python train.py --dataset="numbers of one to four digits printed on busy colour backdrops" --image_size=32 --fused_qkv=true --patch_size=[4, 4] --pooling="class_token"
Rows from block 11 of a small image classifier, named by matrix and row number. Rows with one number within an expert belong to one neuron, the router's apart. Each number is 128 + 32 x the weight over its row's rms, rounded and kept within 0 to 255. All counts start at 0. Numbers have three digits each.
Before each expert's rows are labels from the 100 images, of 14976, where the router gives the expert most weight on average: "strongest on" is what is common among them. Only what is clearly more common there than usual is listed. The data: numbers of one to four digits printed on busy colour backdrops. In brackets: how many of the 100.
# router: router (model.blocks.11.mlp.router.weight, 4x384, trained with AdamW), inputs 192-383
# up: expert up (model.blocks.11.mlp.up, 4x384x384), inputs 192-383
# down: expert down (model.blocks.11.mlp.down, 4x384x384, transposed), outputs 192-383

# expert 0
strongest on: brown ink (72); the digit 9 (51); first digit: 9 (27)
router.0:162135158145154123102118073137191095108163106118119158076102146089095133105109097119166137098086128169132179152192188116132113114125143139099161092163073106089134153099118104144133111099087115130174092157137129157094169146164130111062119157124088071126089105115135128101169141147150142136118146072121065173169140176149159117125099109145060170118150142121107107071104087101095113134102143175117062161114148113177095122075160103176085128113158086156121103113124174159141092130068130065079082105153142130114111114106147146130128158067143091131173156116096154111143110117120169129
up.0:121168153102091117115135061110140126099129038175166163122162109150146138109114106103125107143133146117117151094114098182064076127133093130085099138120166170144135151130069104135091174095108134118063110011105114107131090157099120142076158139153116123153127154156172099094125129111091101155112087080033106181106137103153107108102142168079135065152109143145166100140150082142161131114067139120105128070091099158121161057164163135107111098157102119096114187107119098173120164098143110160091101113189096129121175136138118119148071121102122169128147141107093087172073119180143103116
down.0:169096156161190105148062127146164152118130166109133072119119123089142150162078095139109172104119147099128147097108127148201101164047073127160158114144165159088133088128150131129107096119151083180099124144098117124158121125143166159185108139150092139105140148164106135104128116102140100171110108131121097187113138134190119049136127083163080107166119098089134104126113140108150113087141117128111113127084124115102121149147115151098092155087175126119156075126150076117161116095158104091182070165122154111145095129133100173113128088124096048051088131115165109123100105151174140112
up.1:173159104144125170113122135124176143158127053134202114099124119189116113172116122155160142042192129124182187111092145098201132131084171153125192109148121159089119139105143188202120117092170109125161145095168142135113118118089099130161165155164126109135163113136105122136118133114163116105188142080154121034085133107156121135086124176135162148141145125138155113133114089106139096097102148073071165152166122147107091125131118076139086135124161127148107104100107150127105094092088087139085080174132061163146078089078136129128135089143118109131114138156155093159120166138111097115
down.1:149179154088126134109100153132095141056142127120090113127127140113145125166170175157111117122166102113073137076185091203147100096104134118127131161163162074144077124168111211087116110142159143113164175157152085141119198122131076140145152115156132180122157133127094105046123097104062149195130194205118085117091110133167130138155175117177179168172143092099122113177204121175088100112142172093108154139123113118139116131082131172163127162135173037163112169153139124096107140159096145110110125135114115155113171111115110113090156112158142144131045163132150132127097112131115148119
up.2:182160110122163115136175107102134149105129120110129142118182112115122117129075158088089185172152138153164136112147165114155107096092148061166088176108148127197149119133107144132045121127136171123150119204111151118158160144141097163105125131077146168085126125097166169134125043120228138158123116131116128110111163179170132097164131152135102142151151146191131141097141131142171100188141189138187107145174077124097118122114090121143121081109143089163137141151175096124141086128152185094109090134132066126154116116078113091172105143158187133112042144144156101136128143104081107090
down.2:069133135188134141143134129182078193072172107150111088107123073173127096140091198122121148154143167121103134069102160142100150129123140146104104119105157122124131072145103113088152112135112143137144154102137110117129059130105120135137056134169188091118106110122173104133153122154124125135087170098153151136170143133175180155149148075104112062109119153125170098187118163113123100133131145123126169115166180123072076124028157168161121103161155070098106145131159122050149131072103116148151093137154157093124120164071142184126112102098100138101071070113127085151121101104104173108
up.3:131144146129155115150124147101104154095113130115182084133080120178067144077118101135118102141196139126089121103169139152110134105076133190123170180165084185134164081157114157218081119072103118126158144068109129152157094141135080160135102147098140106157110088158131110129150121134145103065133074138184139153077170120137139086108108122162124132134161174103153141118070119135102111120124111101089117137094197080144152176156068080137117124110110129117098092100149094084124132172102123114103101109087104137168122076165151102155100151065119142116134127153113132040125168071149120147
down.3:149087157105170137081090157146116161123164114148091143107097120110153071132095157114189167098169082123065164108093126166123088112095106079147092105105158124099121139127085162176105075042130137099100142193087030133146090116100151086180110156166118123127142151148112104117079104118096170111070177177117155108098180087156148129149126101100132139079146179127145122161116112117111093118131154162166155085155159128084141145134115057095146097100162134123146190131111185106156082111084110116122073128194118123185104110110185095143155139164139136129156181109153137114087078141087108147
up.4:163105112070155149129175133118126133174170103122143115139161099113181116121130154127123184164157059065125161174154089135137150107115107154127158088135084147142135140137139170147135110165142128084100143130066096077126174129143149150088089098110161125042107140080141128129112120042194208171090096105151174139138152125069099138091181144164142080182130141183125086089163118189162170147146101092141106139148112162089132056172097089161128153146086106097112097126134090044077090116158125123084199074132126122132123104169164078127117072136118210107091187061169155124108105149169116159
down.4:101117136096193148099120134135122160153148092080178097123122127134120122161131116086089183139133148096125143135077120119090117165113103140168098188113153161127111187150110163195140111159151145128155125150126091117077078127123087177167093166175180170131128113135147142110108140157124182052136127124136122089117113189160141086140118159097186108160155156074106063148078085179157134109150088190127216095098105074153143135124113129110164161106126163078164066156159063143107122129075176078097093175111109145097143087072181148193122168155111108164115161148160087116136079082123157147
up.5:112171129146128078149123151114089090127105123133100116142153151144093146098144153101113110132061139136145157156125123126138116130064132127111137138178108153071096045113084133068119114136206114106162182131109130109093079124153082145135141122195144096127143130128172125148195119152106124113134116060134170156122109075109086114137099158131152082158123115171201199144108168145184136089124138073117181112151101118139168117073129148128114132109151096117173127100094144089156002083117114120110082100147162127169093101173204101134155112106104053108104134102117071143197134130143090116
down.5:148132099110125097032067123079143111118098130085172158083078186186130137155102126170121103163139123086193089123155108150094154087139179100105069151146111138161134096197109123121132110090103173140095088108160128134109127115118172169115114069136123080112140126135124146178135047111131084164153105121150103126141118081123136105086061110115142203115114170145156091191136125142124107148097163146151109111092116101150148105169163135137095097111154167103114103122157089135132132197103157170110084101140133133165079169111094147114135050148054148197073173172115059123178199131112158116
up.6:135138103095139155164142093155157165156114195109128198064098146148086130146163158095096109117089082135158138135084139153075098111129126133113148127127156123104086130133175130133110205100103133141109115213117153077105106086128131100077170131062189160086141116135126090139162120139060115142099123163156102050133090138119145135083067048136161104117169118150111134148134159125103122152145106129047130181151073115101113145133171096108125079137085107081148092153117102142125138160086044136096110143108150114146178052095160196148138158129140127148164069069162119160139130141163068166
down.6:109148123098148119097108142105087115167058165114151105152159074086131104131132195127166120064157129122101095127188150157159166106113102159108107153096140114097173165153177101093142182116100140153128104094095124153137121058162130112122178141123147190093113181097090137146075136074071135141126127169121148152138116085141103116140147183121127148122074146086160147127120042077069136144054135160151083094117118131111117119127081131090150152152123150117168120130096108203159137113141151152138164145131117125131095137082189094136191163153131156157131193150088141179078221172106133118
up.7:093063061160094117080148178110157122164118190151135066160144181115187142102112145107132151108148097127137155149138153120134103102121183135126117120177085109081097131163184161139152156146126155128153115089151083145150099103136130167127139115160108131128132125151153189140124098069127143143133112123128124146164091213163149138188157091148131178101120117134132073115172150138168120108190110130100111127066105171055146142096093168116104118120181170164150135137110109121185097092132136152052177186130116030161094106121094132166165130145071133097067138128097099102121088090130186113
down.7:123140149155139118110133093110091156084076077129120061146115144160092112141122180118126125104146133156178127050154098106132183154111139127151103137145137091159136079145116154091169097081115140095125188152094047114119100077121136066153097112127106157115033155150102154146117176086117146136150055138167096128199126129129179129136147098101158136137092172136110165133161112117174118122099115120109158138123113112141091134127178165113078169157137152075107120124146102087181138142113119160148113175138099167136144106046062131127148132178112109109147159148153116107153170158062146161

# expert 2
strongest on: length: two (71); orange ink (28)
router.2:133136165105139154087101179105063095101154092113128165148118144130145164153111108133066160171102166074107134069082135164164164114132121105149147143179153113186181175100142093167137085114133098137130097111123174120116094140142085075141084175203118170080173089213117133156132126142153156121063057117073139097110169092131156120158154132120132186144150139118130107152128096118107184090143119123118154078144103120085153161140139070135159108061159147055109204080173145077177125117143096158155153124150157109151124117140094082129134134181117132088128123129105138159102154111172109100
up.0:117060126123107113129157128150135135146168099177146161161118093203173089093135140095105139148204172159080157089150145136082096182115117114172136091147195113125132163126116122171161139121129156104155174078179085111122147156052077135162089132173192162098186163129119084157117140106123109145146080117136198160156066127163152119090093112086157174108066136126155049109185138100162138160073136131147148143076097126148179179153109108126102124127125159148133092111125111123101137159091134121122149145099118107134137160112137139079156130144216155115166141148115118123204066113132127099
down.0:140103162115183114147098066093137105124103150129095202134109133137110142150145142089153156129096111087127098122139117094191141129062143154147089106085135136125122115090131113146107118113125137110126086164069086102179092132151179133188150106169126127104127189135125124092136090163144169162098105110144171118117125155131115187121083056145170103179139064111104164120147136088151153128157159142106101142115141125129145135097180135139084163099105143113148101110138162161109121145125000056143140137124147099074130162144171190140190140141104105118137093113089149094178137077086152099
up.1:203082141140129097129139139137132154123127112082107094088059104141156111088114129097115081141131158133145141121164131115182145167113140124105182067139068111086179118127073070182113168133133139139174161094142146153125104137154096113138131104133117172063158165105153148164114122141142164141125122082090156166106083066104221140104118172139113102124093112155118148158105099109152128124132076133122143115113145103115086134110081095108111130119152116164129101149108168130143072116163109092109181130091123128124078126173104134151122141131123181102129173095114139144111121197132151134
down.1:141141164065179052133134121147124098089113144064077134148130163092138116122118141137146166134090128138118162159094136129137132116147083156093144121105101130121112112108111116146175176129150166103078122106185047164054132170160084124124100152096097085093134085150131119085123167134155178170116120132104167143115145155144159141083115123085094134072121101121123169117123141141151135146116107155162126142137141163129097148127142140058090103107180104142176144166113089121138165154146073165080149127132104192106144096140135085129125101122127160129124095073152125116120096050097183127
up.2:073123096101155146155150133126181120117139151115220119136108081151101108108133078120096097063141162113054127141115098119155154125096117100170099126121155096136150143169087126142093110109164074053149141060131125125070106105042145162186149146146142121123122184138127113086136172109169125123128084138145139120107099116115148123120140130163142181167115129092153135192141151116135137155157161174111144129105142164083093150156140116129127107125124151137111151136151127065091157097100080180128123145050171055131084160140122172098153137140152132117062085172156070128103092179064135128
down.2:100102103062077136111179089112168098093124064108146139112099096149121158102132122126151164129112129117095102153167160135160103042157144074178063102103051145153086115107139095131118178092153146157135160172158107223128187178132092138135193122168163117161079096113171093105082182142140124116172131179159127105094106137144103103165122104164111101090117142124080162112131174149124125162137179099116166138165086081147129114108154161136150122169153101145156100210165129216145078140162095063160142111114165093152086124138097104128140112124090077060131104129123070147105139140151121183
up.3:129166180147143105177133139128111082099141108145124097182142113139166122156152144152179138187137166109115116127118148133142084136131131243094159128147107122154141125120117152122127122116156148116136131111128123084109109082084092194143137162103197128113134141111168134130092110111105091164122121132063142088177086112201139110127114118092141094149097149155089090121104147148137142133156123116164105126172152107131069075153148108112152114157178121108176107164179146148203098110140136157156113096155168163122126175131118120088176143188162113049105070135111110118134126128111147147
down.3:104170141119056146150095147080156136154141097112118173080099134107186170143126152152073156166146171109173175075112119080156108141131155102099122128141169103148123140137177115157156098092190128093078136166113116161123198144102139126110183062132095174145168149149143168110074154121201158152120152121057120160144068146065114064074147144164112141127091105072119090180184115062108105131143163139167124101139084163128162159165188166093161061085129148116179107164121091150130198156072105141135109100154100166149164131175147131150101163129152133124086162101108148091136134089138118182
up.4:088136123151123120103150072132121099132144136114106096154110126157078136078129128177187100101132165173215091127107099112100139152074144104157122130134050130110181158144081094125114045163076167138129055136134110106137121161026129111166126128103145141185116129135134103114126082124048130128126182178130172152093093142156130095136084136133181049087101107146097106177127160152131120122070059114143111120111124147168167117179133113118162158134126137118145138143053126103142129148186148143123134141130141168098099121126178078064180091114135158143131171143156127095076113174167108124
down.4:131182079164114092158173137190175091114074113113129135139102153121140129178114110201113125116097118159113099155148075190086130102171082090137129162154111106076093108026075164122184182100116095176104173174108118119154136165148120094100066105177136130069131083090084107128133146088151118134161147151136082128093115192156188103149141155128139135081123060109078153094112155143181089123152190159155119113134156080117146084069110172099099125113156135123084132070050100132072184126136142065140118169100106092123134178078105116140132141132067123091127093094130075173144091158167114130
up.5:099088188090220116091171132082108105097118099129122123087084164135116110119129128107140123079118141126096132121118163150138076106143149122046072086139100077122138118077093096151146120122127153095124144146097065164066139123148062173190101138140094119112152201115149122116120084134158163086115139161079082115128149102117133172138147124125117161118123184159201187136063141147086145112130059121180154162125125135187111118134149106151135076117119122222086128121083133141095160070143103188099099137050147077110094125176155141138084085117133051155131145107145158116172139140171175114
down.5:079138067168152162172134201126123151134109113098154128116166168116184126090099084069080152145131161198089134127144111154125153173129095121159186127173098110127142075116073110121146085159074108130125132119099135174120164129060088149134119151156109051159166105138150114181193062127090105150179152127116090125193128141123120160159149084131165127136201167119101080113131125116138215130129106145089137096124159121108186163125039137137094124126164172150153090112117099060096125129092155107106107115135141217154112111155153027096098145091128105193113100091069163095111191197158140110
up.6:118114147187203142144145191090145147135130137083110164133111119196092093142107113143157119094162128186169172101139115074138117135134161132111101130190146066105162133120167117113184102176120126071120127132044155208185172145132115106146124119146145126190135129127128093165121120077115129083098088132113119113172110141176142123176169112134143132165073083075109122140131144128131113163172099173121076156137101119114168106147071084146111163144109132145154129163155109105134153115081137108182125159021129161193171118119131099146069153103175150159155157058120184211141081147097097136
down.6:100203173122101113101118134118173114119173152163116155153128170065184171163127154097128141127148129184159144125180138167190154175118096124072154092120183174129136124192094131076155136112129060129166134136078105169114126108111052123145118150121069110130113108123058163145138109158070097189110148066082162119078109139114126130119091107145141127151088115054149138216104084145075142127088149126112144122130218158138072103165129186111166082138133109103157163100134098140133115081121089151154085134153194050098095168130132121151145121108103188178114105102202095095092060133112114069
up.7:149135121168108143174154168152117146117156206104130118105089117103081148069094085154079114136092129079178155077159111155168147146141118166091132130174130098087191129095131073161147139142125135078133101081170120166110117121118132055082106105218133124100221096152194116111122078134121137123177144120108201173188110153113134119149164130190131131094137174154099123156119125088138159190141155118161159117137109189075176155172162132126096146128139058135109135159086119127126120093140092114151129117115154066095107127128137166103125128139104115128096133142144130105112115116144089132
down.7:133195136134166126085136126148084134096157081193096135141095189146183167164132112106135116155145081138165091195104094123121172103178092132139159097057136138093153156183157105117146083117075111186103146163134148177140139141068112083118139089147163145088145218095115143232112165125169118117212132146142147085147115119132181094109096129136098177119100182156161092109105093166151108130133061163164149133111156111180153125117116144109131120168104116114177141105102151182164123154087171182134130148096155105125096169045170120156114106120172132081175144110107126116098122138103116136

# expert 3
strongest on: length: four (92); the digit 7 (45); first digit: 7 (35); orange ink (32)
router.3:097125089212157104162126167165170151168118203166108129103146112139096175123130169165128110083090076073144144123145107111175098092090115146122145092117082108090141112176157158134146166211205120108105112111117109188140121056148174125113108107094138170135130182142145163097097100151084134110092106124143082155127119101134157137099139156176092136127096121096147121138084104158082067116086158091157158088122097092098132095151159159112132144132136174180153097090120135147092116106162093166136112089089139136107158130108091133150195113098143180128119150181112091162101153122123160132
up.0:140126111143112136202155149086097128122083113147145172098157105109099090181064095136072130132140129111123190164162129100110149130099120084130125151141102136191195115156154158110076137189110152096139182096198082125111122129115109104206159115084091146107145168088133128102134124114155172154129076131115100101173162114082097104155123129133093140124200132085213119130109163035140137113170125043203155111044140145141128118126144137122098124107156137162147129141131119067159103100157124183102123139141163183074130199185127128109122121101100161136137062146153116131063171139059174156
down.0:135165138136097102104129140098097133110082139111078120137087141139124127090093117129111104127142130042133154120159121127054111143111147126121134116155183097159115115135158128089127122100113078123144120125105180131088112164116131106182157139182132229092111107126152174035117111091147142101125098109080129081141142101148153085131064178107149114100119145137122176083156057148099090134188155136121102108117162115126148167057164105172177141121116099167127095149146162116141107173107143138164188133068165167152155059043119170151132156152129121128106122146110192072091152162122096155
up.1:163140131197133166141070155133170128109135142114138178172168161144093120143113140151124112161150128156101149095097137084178112110120107196111121129147086137091115074115090111099137127175097156127137102171138151177138165130110139115019050115139097126132144124157134181088119169132157152150152203093180105105135078125098128129099119119143155146104119129154205058095188115148101163150115149107092158076149223107101106116111125100087163111137047118182133166161131164151097092054146090081140105092123094125104131144152101152155091085072144075103132131146090086083170099199128108093
down.1:141122117156187156180124143181103162148143150107097101187127106147156152111098117175164165167155082082093143158141119165095089150132120122087114114117087062206110122143118120069169127154154102102142133079115132137117126091064092141143130126114168202093161080143189088155160103068165128082108065180099104161167117153118149126109064075147136089182082130117145165124131144171081091144118122146106066165100116115111100076125145114178106187128110098124126122126096074162149142123044133108140122140085159130140096119138075085079107147151108128133135069110150090180147170116116091165
up.2:121104211191072151136144149114142171117143134087126124136120079160130115117099141149125110135126105120132089147127082164103077158170113130132119078126121151108095106127129129138150122139129155108073133073165154126136177102059122098105112131168123079105106147160164119132106133141158092113178082130097150167075121101169125124137151136110179166134145102129207139145081195122174146145138098096133111137082244129121142089174161187102153120098135170215111113177135146133107191111140170197193107168147112091137092133126096152082126101184158125162092163173091121137118168102083139108
down.2:135083162110159143089162130134111094128111107140204133144142104102179172117143113191163217120140073095134157114086219120166077107121189155118139167153164119072096091132126130078146108173083130146132102107137147103150088096143164150100126161119167149124135144087117127104100085154125131138113165129122135128122180099113192096187159127107114098113144105161100128115195053088155129182102161176126117112134147131153152134134157092150101167072119140135213162072112132155089119076095111094075150124141048162149137151153154092138127175137128176105101133123187149107147143109161215154
up.3:148009173167134104137129103112117067122153121072134160161119105064129094182087109142098095110130104148127059114191086175188088182100121111150135108126129135138115093173137179140134114089079070115151171153128125120192183151133136146080166142107172113166153142145094128134134149090146136137118124150078094126142158086122104167091120100069108187122140106149135145136140118163131121163131162161147119140070160115123143096180147171157117139146127090148156102124109147144108184174139188163120148175141102092090095114195116108192113153089079107109103171144081131196133137107108087063
down.3:121156073134160120113165121124135095160078126101108100104143115103124102103027118132156091109134119122065182167143166126168155087129132104220130174154110174045133112147073128132108110129107116139154104095123088069161149162107132113146149183119094108101138147117122124114129134124194106152113133155108164130116131098102120112097099071061111165109150148106210101162155096116153139157116109083132140140097140126134182129166135205130129179130173134059092125077189099124121185110163074133105104135113145088122141163113116170151168108100122144110110193127132102157066169133165135132
up.4:080128167117108101149081138090119116172067159077080105140136129108131115191124115147132125142169131128092175122146140110093135104134132143113156090111013220090191151133103093109104128158125144174099126077150172153127130095098114141117101085092110097113126150062122085144149150108185148186142190085160159133085101177157116173125132085139142149120086066140108145078128083151130143168126075113113175126112151132063149146098106120181187172111089073138182103148123074170122097058101122084156119155127104140136168107130086108152134129138083199113169113133141118084138099171104163116
down.4:146111107152108144106153143163137076140125158166127122147130153132114134137172119092140165129141076125080153174145120128141161168134187091141123146156160118083167100144096094086158155083133085130137123137074143135091105053103156181125111142064154081157158139151198128180149131116149142181082077055103142097152129101115144088148153130112100117100099143174081130058087106145115098088126158173126125160076159081089077158120175115138111194162096094128141146176158074108168094106147061104127112168156159110142118107129107173141061138144095133108189114136169123059117142218141143102
up.5:128104175162126081140137171123149129174166176087120165119146167111129183119132156134113088115127092096130092171178150091112146133144133095186155165194076133121119077055136101188201122089138142127162096137132099142127149149172079089100166089137189078123113164191119165128027104102121104121105082118110118108154179142138178187125119145113071123117148143138164156104145158131156142119162152143161158145133146156104102126146090171111096187124108127085141118159126105120117149129177143164145109129098108099098188180100123112076122131162132093177126152110073166164150106184122151103
down.5:133086140118162189187109165051103131103152106153158109156124160133146131107113138108121077126100068043187064140057056209142091137094137116105119101144141153137074115127112107121181113101142143161135204099108161075115113147094160129132055104131113145115130115192155079151163096154113123106124103056211136145143148094112153109139109139123067066100126099070122144115146155129178110192092094157123094090142201170134115146102112121114130078165124160101107147133137127139155056199158103170153112109136164113080121112164123132130154151166111104103101138101203187148118063153154116111
up.6:148119133114183121133066112115122133062145142132114164159137165129097082139096093095124110150052147178122153100149119127098161171107144107060103144120088139153127132162099188142153151068141137129122170168131145133149082089079163177110105133120082100092127103158141123167113104076105143192144181113181098158157172129104113155123138169181087165036176148132085153113148153088088149085088064122128139125158179114171116100175147144065130109199111106116150134159102125125115182105173125144093135163175126131047153206153074133153082148101133104152134097153116124088132096168163141101
down.6:091189092125157150198142146115073147197120139119146124080186158088146162107110112157097138122133127122147133112147103102125177083090083143063108109128099118113183127080052102142133112177119105122155158103182140109140178159103092082095158129146115180185168122110177117110151143120083151051124112143061125165149153153148138185103170111151108112179147133165125166102156067090139102158172091092134081150123140166112115135130109133122130120084166129136153154110143102113208189139158139099091138173134146168082126094201101113147075139113115144090128143122172141097144179172155146121
up.7:108169212086108150189140131177124102148133108112093133177108150089100109124142178081142108141100092111125131090158157113198152075152128055098135148136114153127108116202127149115115122148140138168214127114126105132191181108169099181125082153137116087176099173123121148137127104158065165133150094163140149146137122148171157097116134130181128107141160133151103114131169078112054164148144117152109117100144146087151057185184145128159123126132094138100096119134056084143140171153114063199128114130194116089175134111132106171116229122101117118071114112134140136152157126082138102116
down.7:064109133100113183150081148092140108146077130170233122176137155170156171086141145125126112100109184167191134156116125142135136171110192189150125123168114148155104151078156095160089132144136165112102184157151177126147145151102136155150126137096103106143101180196134094139131169118132119104123176160085108117108121179119157214099105175151140151155108162107110135131165178184122202134137117089103126107122111182103157125160152156100127114178103118132164041091130130160161108141123110150104119068098183118138123146189087091195143118172137120101098114167112143141139138116134156145

# expert 1
strongest on: length: one (96); last digit: 5 (31); first digit: 5 (30); pink ink (28)
router.1:183151138103101050123104102136166070116091105144108131120163105172116127090130104107188113122199133118104119163111091094089130117113128104069131203071134166110106151098097175084100117124100126140175115126124171096147169190097122183087192142093153063108102123049090097124100102122101141105179173231186161122158161146137147140138085089057185048124150103172102188107194177123183117147081069139165099153163161146138143122113129154110136088173119132165175127158122088136086182147121141130128119155157143154124148148161149137140102073115135148095133116109120144156166117152072127094
up.0:181137125116142069060110097118106132096130107110125141121128085108126179137099112098087133079156168139176143091127135122121131149117084151119085089134159148127113150135120228139116175127192052127124128093125151172123124140152108181105129161146142138160166174103116092207126141110170101122122098182150178108123150101121117101108141123177193104140164114140149099186080109153065071151123126099148119125089100092128089153100108144095139151123102140120146168170098118131097084115109095163080146102161024137158144145192112154076136095147121120134133169082075119115111162134118164107
down.0:059194142160158132085074141157103086168167097091117178098137152142148114095079102124139160138130112110113159172137181122176109146154211165116124125080160072142132141093190122095131186114089116149122105117120097190089048078143117144146091145119131087107161173183104179161152047141084108225117084092120086089129145184152104116140142075145099161112099157110158152109103124137126192129116105182103115078159179119159082150139112174124148127164146118173145163128114092146168120160093120151137159146141117085113157124151181087157099163178145121071104083169110132154112116124088102197
up.1:137085062152088170103145106193162098111152122150141176099129094199103187104160166160114153091161134141098152079122123098181134196161086147151129132143082171098171129151139095177159138058123166097150184102136151132093140160142120125122117188089118075116128152095090140159164076148139109214103120126121123074119116169107131093152117132078115087112097173131135098148098099146053162046090146142113107151111111112101090095084155140056110078124088114163117133145135170148104130165117157163109121143130174153162120170155135093116175118088161131094107183162152179139131096068118139161
down.1:054216129121138103166111094101139148104134088136118122110087149127126131118114120153125120164169245096152190162134168099115133105185177064125084126132187156123132099161144104176136143122096152119129156082207119116129161142117094081158130103168104149139153110122209118161084077161131101193150149187102106114091140147096149105111120094135088137138092078138075086141156170133184148127112124124110105106129177178136092137141153071146194110198035087130111147117095145045152130109128126126139132104082106141061138110133158165102164151101145157076121138127124205128143138111142105145
up.2:142058112099128144146098142129101140139122095170130099085107118097113145162132121175134158141088152082108132143159152070096155127109144097151116128106158117073182100151113136186141152135120154153126091190170132159141091159174157154111105138100077143131094130171132132158179125142131134120077128055134037102136097158122096113171143191109144058102127157161106112087108209131141128173120123194104113155149108119162114153131144155133138113184100133099080150105142105101139135135180133126104157170129150107102154158116097105113144071107052085086097135122156119115162141109131128138
down.2:171106112166100136149071138133153114112073132155118152115168144185085115170147147075139130109133124165177154078171096141139088114100131135100125120200127122140120134079135110083164110155081114119136088107180105122060134183143147134075146138148130105105081064086126102111108180170088163133113116170166141098210102122206115102135147102062083163163147106125058114104206147164159159119126047106068150118124147126090110074166088137113105158147072101124097137128152140069186089121123131082087128083148069180135123112181136151095133189179074122140091127100150123149158118107164149142
up.3:154089119131116164090111161132136119092163122126115148131097208092165096147173188159140152164151119142140144155062141133140095138173104145096176080121098171144095058185172110160153132122109109178161118104139101079072127160063122152072116061144090125114066133115179141209120172085220149154126178132168099139154140151089150105146081138088090131094096162141154155141122097145110163195110159123103194099119059208145125118139099126137114095122138090080167116136139193143076112104057059082129120157141143082080115109111104096146145087193154147111141127111127117148119150109157098151
down.3:078084148118119116152118103083154143152107127174163118142116138123153118148165149124115203151111142121193060116166100086176125126145105086124136137128112139076154157155117156142143097177121192143151142160160104104110147084158147127120082137167154144132141168126073106121183166168096145117091133134133109113136132147183193143148223081083142154172107079157177040078105160149150155146110159140055151183188121146119090193049147132068155146062159149147154066173159141161105113152118105129090124130106148044104129141097149126139135105084176131123118157144104103069134177112116155081
up.4:200112121162128124084117154145145173142112125116165125077136169096198177111121132128126194173167107176138123100099139102124130140131129133162111163162172119179105124109112077142125102118121172111128118197114128127081090156122095185161124162165096109138136106140110100151126059080119176079123156135130114103180145125141129159160124131155168184173162155077072141125143122166110129174139107082145158161131124100124149175098156180138154145093129139130160110109104112152120092158146164136156079075063102058097172176160088066101077162123091131114148145139146146135096117115133128080
down.4:120152121106136154150141148106122123096143153115129162176116158162127191170163101141156124095132090126149161125107115081128143158146116136178097176094111089116199144196086103133176147142121166114069074096105085143101192145102152212170131152152148164089170065147150170121147196107158074113177100147165185147075087149044147106123134125134097142157080101125157164183162086155199112190115123192113125105095148088121111104104163172094123120135093121148105165126158087086147168108125110127070145147109087203180128051114139080130173159141155085138092115097131154098166158168163148156
up.5:135171068140107103189084090151088147180157139169195059123097130082115074114163189055156122074115159121132105132140092092135091115103144111157133128114117156111058117123164116151107149120137115147105164162113105152167105152109167127100124165106205126058086172152089087119127145161117118125141126131122092030179077135161165116050122139120155131102115187137164135168086110142139126142108226162132152110088094133153105151156128151124120084159148076067116137099161158092159115139082133103131177158120176142145097152090079133142060072084124110129128165165107165161188245108152154165
down.5:123123122114138060187132123086103177158090126152123115164127097110121127078151127166123123088140129074170126072166111109124080140104167123098133079072131111149099099165167173117168109111164110147095137153097116148080122089165119151117084145123115162152079144091109110099160109071103177156149080119097174150180170160173061209115153130164165130122133146110131183063162142099111124103107117125180120095136190112094130149087151074151121097022120111108130176110095184078117114148075089110099128111134140174147111107049138197148126121159113100137120128178142198167095139117202093158
up.6:132140186128091085091202169126191159120117174098151161081108060131092077129101114110155150128155108112159132092063125117105147160116167172127120130131082086198175064111041165152114078123125178106122116134116148149129108147126083113146166117112087115101081151086127161118145103098119142118152095152140166125112151149112110083168139111138129085111062109156141096132162146137194089122130080157150141143135193086110149158117135169102139098169123172157090144117134095118080181137105170124139124135061128133149102171136207077196104096124124148148117103179099134101137123183137111156
down.6:154165117108115147114065090162093095158060114125121142105085145145053155102031108096158091109119093127105097133086106145136093176134069135101116164152134090146123181097102134109153159115133103120089145097163087120067114131110128144115141131108150031162143085097138205150157164124104126180126154145216150168144138134114153136089160119114177137143165086129119139167098089148107165184126097156123101122105147118135133099137179141119070123142093103168079141158129123137188122074148116087118137042146121116140147198080093141112190159128079072177119119130141105091120154139110117094
up.7:126123126121126129175166156120142108119174153130102110111133122063124160115105135135180118153101157097102143140103054111138121150183110138145115180050140159163140119117137108140117121143112169087132090137068188124153128097079117104215082164115161150137114118162149135143083103149157098099093173138139075158084099151120159145132101147133062106134140149041166151099136080156121059128139111111156174140114125104109135143051084137144078108167155137067165094124141100150161167111116122122116136151151149156097194089075147132138086167145123147092107150098144091177107070092161161069
down.7:103137132133155139112174133130146119118172127094168077181121171169122101120140146134126128124182103124131174175128103123138044100141139116156118049111120152133131119137127126175160104199084100146082104097125111078069183111078169179055157165119162131089135104134173108122172094160118149118131117125087155102143162138106073042082153137177089155142136175104158114112108107070105126122105136167107186136157134164146192107148161156145097115155087140071138123125136132179112116125150122084102106076205133132189130166137146131153157157102117117117134145154114107162130159153140136155